Weights of a small model that answers yes/no questions on an image's attributes.
Model: 20M parameters, 64-pixel images, encoder arch wide_resnet, encoder widths [128, 192, 288, 432].
Data: trained on coloured fractals of 300 iterated function systems on busy backdrops, 195000 training examples, 3.8 epochs.
Rows from block 5 of the image encoder of a small model that answers yes/no questions on an image's attributes, named by matrix and row number. Rows with one number belong to one channel. Each number is 200 + 30 x the weight over its row's rms, rounded and kept within 0 to 999. All counts start at 0.
After each channel's rows are labels from the 100 images, of 14976, where the channel reaches its highest value: "patch colour" is the nearest of a few named colours to the mean colour under the peak. Only what is clearly more common there than usual is listed. The data: coloured fractals of 300 iterated function systems on busy backdrops.
# convs0: first 3x3 conv (encoder.blocks.5.convs.0.weight, 288x288x3x3, each kernel summed), inputs 96-191
# convs1: second 3x3 conv (encoder.blocks.5.convs.1.weight, 288x288x3x3, transposed, each kernel summed), outputs 96-191

convs0.231,198,233,245,214,138,207,198,159,191,154,260,183,123,171,226,211,179,173,217,202,193,179,222,201,211,206,142,171,191,234,268,203,141,198,194,199,212,212,155,243,191,253,201,229,217,196,219,194,191,217,224,175,200,205,207,185,226,200,175,164,209,252,139,141,253,197,186,198,223,159,208,176,236,163,230,180,192,170,181,166,181,170,200,186,247,191,204,209,151,232,169,180,202,221,131,157
convs1.231,182,212,193,230,203,183,234,215,230,150,280,194,157,246,215,135,186,153,198,220,189,251,210,219,286,180,205,185,143,208,198,211,185,217,195,222,248,189,198,219,207,146,219,189,183,241,202,168,194,199,207,176,235,199,196,204,177,199,157,140,188,218,174,180,273,182,193,158,184,134,167,181,315,238,194,153,171,239,215,171,213,199,177,199,168,117,211,218,165,221,181,229,186,182,161,180
patch colour: brown

convs0.196,203,241,242,256,175,182,264,132,194,202,193,149,178,179,231,190,181,226,207,182,223,264,191,190,151,178,225,181,169,250,200,222,260,249,192,189,170,192,211,208,163,226,191,226,203,179,171,191,226,223,189,161,190,204,192,216,230,196,179,240,178,200,199,162,203,225,200,198,203,213,174,189,147,190,177,168,210,225,144,172,211,220,190,273,206,221,214,189,203,225,178,192,234,253,204,197
convs1.196,179,217,222,158,175,238,161,177,260,194,240,234,175,203,190,221,157,175,215,209,230,236,183,178,203,222,178,234,190,158,200,172,195,220,174,255,226,186,226,204,204,128,182,278,189,230,226,197,204,217,201,170,200,268,210,211,275,182,120,222,182,208,190,206,215,233,248,215,211,143,156,165,231,194,213,231,163,170,227,246,172,247,218,290,248,158,191,187,222,180,185,227,197,197,215,203
patch colour: black

convs0.186,235,286,208,219,195,260,212,173,219,241,173,211,185,165,205,103,218,176,224,211,264,219,227,159,212,238,182,184,185,212,186,175,165,219,226,181,177,168,124,242,230,190,229,207,211,179,187,177,191,173,260,223,233,184,165,205,144,162,258,242,205,234,228,229,218,201,153,226,147,200,199,145,229,159,217,195,248,181,232,220,189,231,190,177,232,213,187,211,202,228,134,210,220,226,203,217
convs1.186,166,207,248,200,231,220,148,159,194,183,242,199,194,166,185,222,219,213,187,225,154,189,213,227,179,201,202,229,179,218,201,241,216,175,137,214,274,212,251,236,179,160,174,232,202,177,211,244,190,143,184,166,167,208,255,237,217,187,205,246,236,150,171,174,190,188,119,215,216,163,156,201,205,207,175,223,158,270,223,194,149,189,211,178,232,212,213,176,211,197,204,163,190,194,196,220
patch colour: brown

convs0.42,129,176,227,202,159,163,221,183,161,133,200,220,248,229,178,188,198,206,235,167,221,188,208,231,186,177,266,232,177,170,237,209,203,235,200,252,272,163,206,221,208,200,189,202,199,286,185,174,209,206,173,168,157,194,150,184,199,198,195,212,173,192,221,226,179,146,166,236,185,182,174,222,155,177,175,158,210,194,185,250,240,200,241,100,162,230,219,183,189,147,154,196,266,215,169,163
convs1.42,110,187,222,205,187,140,145,169,182,217,259,146,227,178,213,195,182,196,199,177,193,200,225,218,137,209,196,224,165,244,213,210,190,158,223,152,172,199,168,190,203,147,171,190,175,192,196,269,238,203,235,220,231,195,188,153,196,169,199,160,194,231,149,222,165,183,184,182,202,152,206,197,173,228,139,182,243,168,198,163,157,196,182,163,237,239,166,228,145,236,191,240,189,213,176,156
patch colour: pink

convs0.35,156,207,166,213,167,198,199,194,206,193,220,214,228,145,147,198,167,218,230,244,237,225,186,183,186,133,190,173,212,177,138,187,179,232,186,138,216,169,166,177,175,191,208,176,200,114,187,204,182,171,181,206,192,157,198,242,195,230,212,169,187,237,211,154,130,202,207,172,187,168,242,209,179,178,196,193,182,202,190,202,198,186,188,171,175,158,154,217,213,173,158,227,136,194,136,175
convs1.35,219,196,228,185,200,196,264,205,205,190,198,221,194,182,186,175,227,208,170,215,167,262,265,245,187,228,260,172,184,181,190,179,233,207,162,245,199,199,212,231,256,247,211,180,209,198,173,183,188,232,179,219,185,167,226,196,233,206,224,136,233,214,188,270,222,186,221,197,217,206,142,204,197,252,196,157,232,185,181,166,223,178,196,205,168,209,164,208,170,168,228,177,213,186,194,190
patch colour: brown

convs0.221,165,225,203,205,194,203,183,246,167,177,140,183,215,150,206,175,225,203,168,184,188,199,194,200,224,208,241,177,212,214,199,186,198,188,146,153,201,170,212,163,223,184,140,201,177,160,200,175,206,179,216,141,217,205,153,164,188,206,189,137,172,173,188,183,258,194,138,184,203,144,163,184,168,183,209,194,190,150,200,142,160,204,100,164,140,180,225,151,197,242,191,196,148,204,142,117
convs1.221,186,197,253,216,214,209,161,155,207,165,154,151,235,206,213,203,205,226,228,202,198,222,177,195,198,167,256,184,220,231,201,193,198,176,213,201,140,172,151,157,154,165,202,203,203,191,182,230,204,170,208,205,229,157,119,222,184,236,226,186,199,156,234,220,189,236,174,192,233,257,131,203,192,229,228,208,235,177,156,202,263,166,186,165,192,225,215,201,188,159,190,208,205,167,183,212
patch colour: pink

convs0.137,221,203,205,215,176,196,174,220,178,233,174,238,148,138,203,125,180,195,164,197,158,207,247,107,151,231,206,181,219,193,201,216,209,180,173,148,232,205,194,210,176,220,212,163,158,246,214,186,174,214,198,170,152,253,203,182,209,197,256,172,215,207,214,196,173,197,167,207,174,270,221,176,174,245,221,244,206,218,182,188,182,194,138,184,234,206,172,155,178,210,169,250,191,167,146,168
convs1.137,208,167,224,237,197,227,271,217,154,249,140,185,232,215,209,189,206,240,242,250,208,219,222,195,182,245,226,220,203,247,207,188,201,177,190,212,159,227,152,176,204,281,122,167,205,197,203,205,204,155,201,195,179,227,192,205,162,143,221,222,193,209,178,193,205,188,141,200,214,232,224,209,176,205,200,210,188,195,236,226,182,176,190,150,207,217,194,161,231,159,236,187,198,161,225,231
patch colour: grey

convs0.73,190,173,172,150,206,175,211,215,160,180,220,168,248,220,191,197,219,224,196,247,246,262,191,224,160,129,235,217,231,187,155,137,220,201,221,208,214,160,265,176,189,221,185,218,176,191,190,190,247,221,202,234,202,188,210,200,231,175,151,223,220,198,203,178,223,182,234,181,172,177,175,216,172,174,140,211,219,154,209,171,190,200,179,177,220,235,219,244,200,199,178,210,178,210,213,152
convs1.73,189,262,211,205,224,177,208,154,183,157,209,160,194,184,197,222,186,201,196,226,206,200,178,189,181,223,159,207,200,181,190,203,231,170,172,234,134,188,207,238,181,203,219,166,206,217,202,166,171,232,223,211,183,143,161,232,213,153,214,226,229,165,228,214,181,234,187,197,262,162,195,197,263,194,201,223,222,235,196,220,219,114,198,233,232,165,236,221,158,248,156,202,260,178,154,191
patch colour: black

convs0.243,186,193,250,234,183,213,207,218,221,207,147,287,169,205,215,206,178,184,228,180,238,222,177,175,177,184,191,174,278,205,180,155,268,243,207,170,158,199,155,214,197,221,238,167,228,208,213,259,155,130,173,170,246,153,236,180,166,120,185,227,206,215,226,184,242,197,193,204,196,201,174,158,177,207,229,219,188,261,193,175,203,237,176,166,196,241,176,200,196,214,188,210,222,174,184,233
convs1.243,160,206,210,190,236,282,185,232,222,159,191,247,242,212,220,233,197,213,212,176,180,162,199,192,206,191,202,244,157,189,204,228,174,180,227,208,290,218,249,249,191,226,158,183,210,210,203,223,216,199,215,214,163,198,255,237,228,178,221,220,239,183,157,150,158,177,159,190,185,189,172,166,184,217,128,239,201,236,204,209,195,132,205,221,223,206,239,191,221,188,221,163,170,221,187,203
patch colour: brown

convs0.74,225,240,216,197,210,156,195,217,208,173,218,179,198,219,164,212,242,219,193,240,178,215,178,199,212,223,184,215,217,221,152,207,187,234,172,197,199,169,199,140,206,225,200,172,213,161,275,183,174,196,180,249,258,179,198,165,166,186,183,174,179,144,182,198,231,206,204,238,185,213,157,194,227,214,181,180,213,151,146,193,199,156,197,213,246,216,209,244,212,213,214,191,153,195,205,193
convs1.74,258,222,197,195,179,199,184,171,173,177,230,192,214,231,216,233,168,214,192,188,220,164,159,202,195,149,197,260,169,210,229,161,174,167,207,186,224,199,178,220,195,186,205,183,165,274,182,235,191,205,225,203,178,242,196,187,236,205,171,225,174,243,248,185,224,194,144,176,245,213,155,144,196,185,158,166,182,187,202,140,198,170,149,222,183,189,187,181,204,222,161,186,195,148,179,183
patch colour: black

convs0.171,141,203,181,180,181,171,236,202,223,200,169,189,234,166,185,190,179,135,203,166,214,246,197,196,249,176,190,188,258,220,150,169,215,204,140,180,204,171,163,169,240,261,200,203,180,172,227,222,170,209,194,197,216,138,180,211,154,234,216,188,217,167,201,176,240,190,205,204,204,214,218,147,166,196,126,209,166,144,225,172,247,211,207,191,224,229,188,160,178,212,167,238,219,213,193,164
convs1.171,194,188,221,235,211,259,238,152,267,228,223,207,251,188,178,162,171,207,239,206,215,236,152,227,145,206,189,186,273,211,153,202,189,171,213,176,190,180,220,238,187,247,230,209,256,191,221,231,232,232,290,158,227,170,251,189,212,225,201,177,207,206,234,223,204,209,244,203,200,178,170,213,245,243,148,247,135,173,199,137,204,238,154,233,176,215,191,193,203,174,203,239,215,142,169,193
patch colour: black

convs0.48,218,182,215,202,161,214,165,187,233,203,212,213,192,204,210,148,181,194,228,134,213,223,184,146,246,177,151,178,149,172,225,191,197,184,214,166,148,232,180,219,213,209,192,204,213,247,182,182,176,163,187,215,204,191,208,175,181,194,191,232,171,225,148,163,234,129,192,197,163,184,128,234,175,138,139,161,225,177,199,182,235,231,173,232,217,170,256,238,171,225,211,187,168,233,204,211
convs1.48,228,168,152,182,168,239,197,225,194,199,157,135,177,145,241,210,177,199,225,176,192,159,232,236,224,194,225,199,112,222,166,176,170,139,213,166,202,215,217,218,207,214,204,189,202,170,171,183,169,229,211,185,177,205,223,186,206,203,220,243,200,221,159,252,168,235,140,198,179,167,134,180,228,214,187,211,153,158,193,236,164,218,196,228,213,191,187,211,182,179,218,230,145,213,231,212
patch colour: black

convs0.85,207,208,168,178,247,165,210,202,228,156,192,204,200,230,221,177,197,217,186,157,239,181,212,184,195,212,199,170,194,178,184,196,134,216,183,223,224,215,206,204,238,222,144,284,215,196,201,168,178,217,204,218,225,250,214,136,177,214,172,202,217,226,217,134,185,212,240,222,143,189,146,163,183,200,169,250,189,156,164,176,206,226,239,253,258,177,231,211,191,198,239,210,243,259,183,200
convs1.85,201,210,226,200,177,235,180,173,183,144,237,234,194,203,228,225,129,267,275,232,244,226,213,197,192,152,187,237,102,182,269,186,215,160,183,182,168,150,211,206,233,165,161,151,202,215,220,262,185,195,206,190,177,240,223,206,232,132,195,176,173,205,200,195,188,167,195,183,173,168,190,157,246,226,153,186,171,186,217,190,186,164,140,196,216,235,188,207,200,236,201,233,265,233,221,208
patch colour: black

convs0.195,215,223,158,221,197,190,250,148,179,174,189,158,161,209,222,214,180,201,177,245,203,199,188,239,236,198,259,212,236,195,172,165,203,173,188,197,162,177,235,201,206,209,154,236,210,150,217,224,205,190,150,233,167,135,200,173,226,147,184,166,179,200,176,178,206,187,155,176,152,218,253,209,176,133,219,180,223,191,210,201,190,219,219,180,198,188,162,241,197,230,183,225,246,241,223,217
convs1.195,218,215,207,271,225,167,226,174,229,238,190,202,190,181,177,190,187,233,208,167,226,200,165,204,216,232,187,177,183,170,191,173,229,199,194,215,204,162,237,191,179,137,209,182,189,176,177,210,221,200,212,203,253,132,256,192,208,221,244,226,189,139,229,221,202,197,155,186,170,196,162,207,236,249,165,196,157,214,195,220,223,229,207,223,201,165,223,222,193,165,167,215,187,165,242,189
patch colour: black

convs0.240,221,211,202,209,166,176,168,182,171,226,231,215,147,195,196,155,169,207,216,141,216,202,205,185,219,204,188,161,193,146,155,236,207,206,199,158,128,217,153,181,187,226,197,187,234,171,213,205,197,185,222,154,203,174,202,204,135,217,177,207,192,185,197,160,162,226,163,166,178,173,177,226,211,191,186,218,201,173,191,219,141,192,199,204,191,178,204,182,211,211,217,208,193,213,172,179
convs1.240,225,236,208,190,195,154,275,215,191,228,219,193,158,233,160,163,220,173,229,224,212,207,259,212,231,205,219,192,193,294,207,195,195,163,240,177,207,245,193,194,197,241,216,220,200,219,224,208,169,195,180,207,156,250,178,219,231,144,244,229,203,247,176,265,162,235,190,197,172,193,133,227,243,191,161,130,214,218,195,229,178,248,158,151,201,217,160,204,221,178,191,226,193,196,222,199
patch colour: brown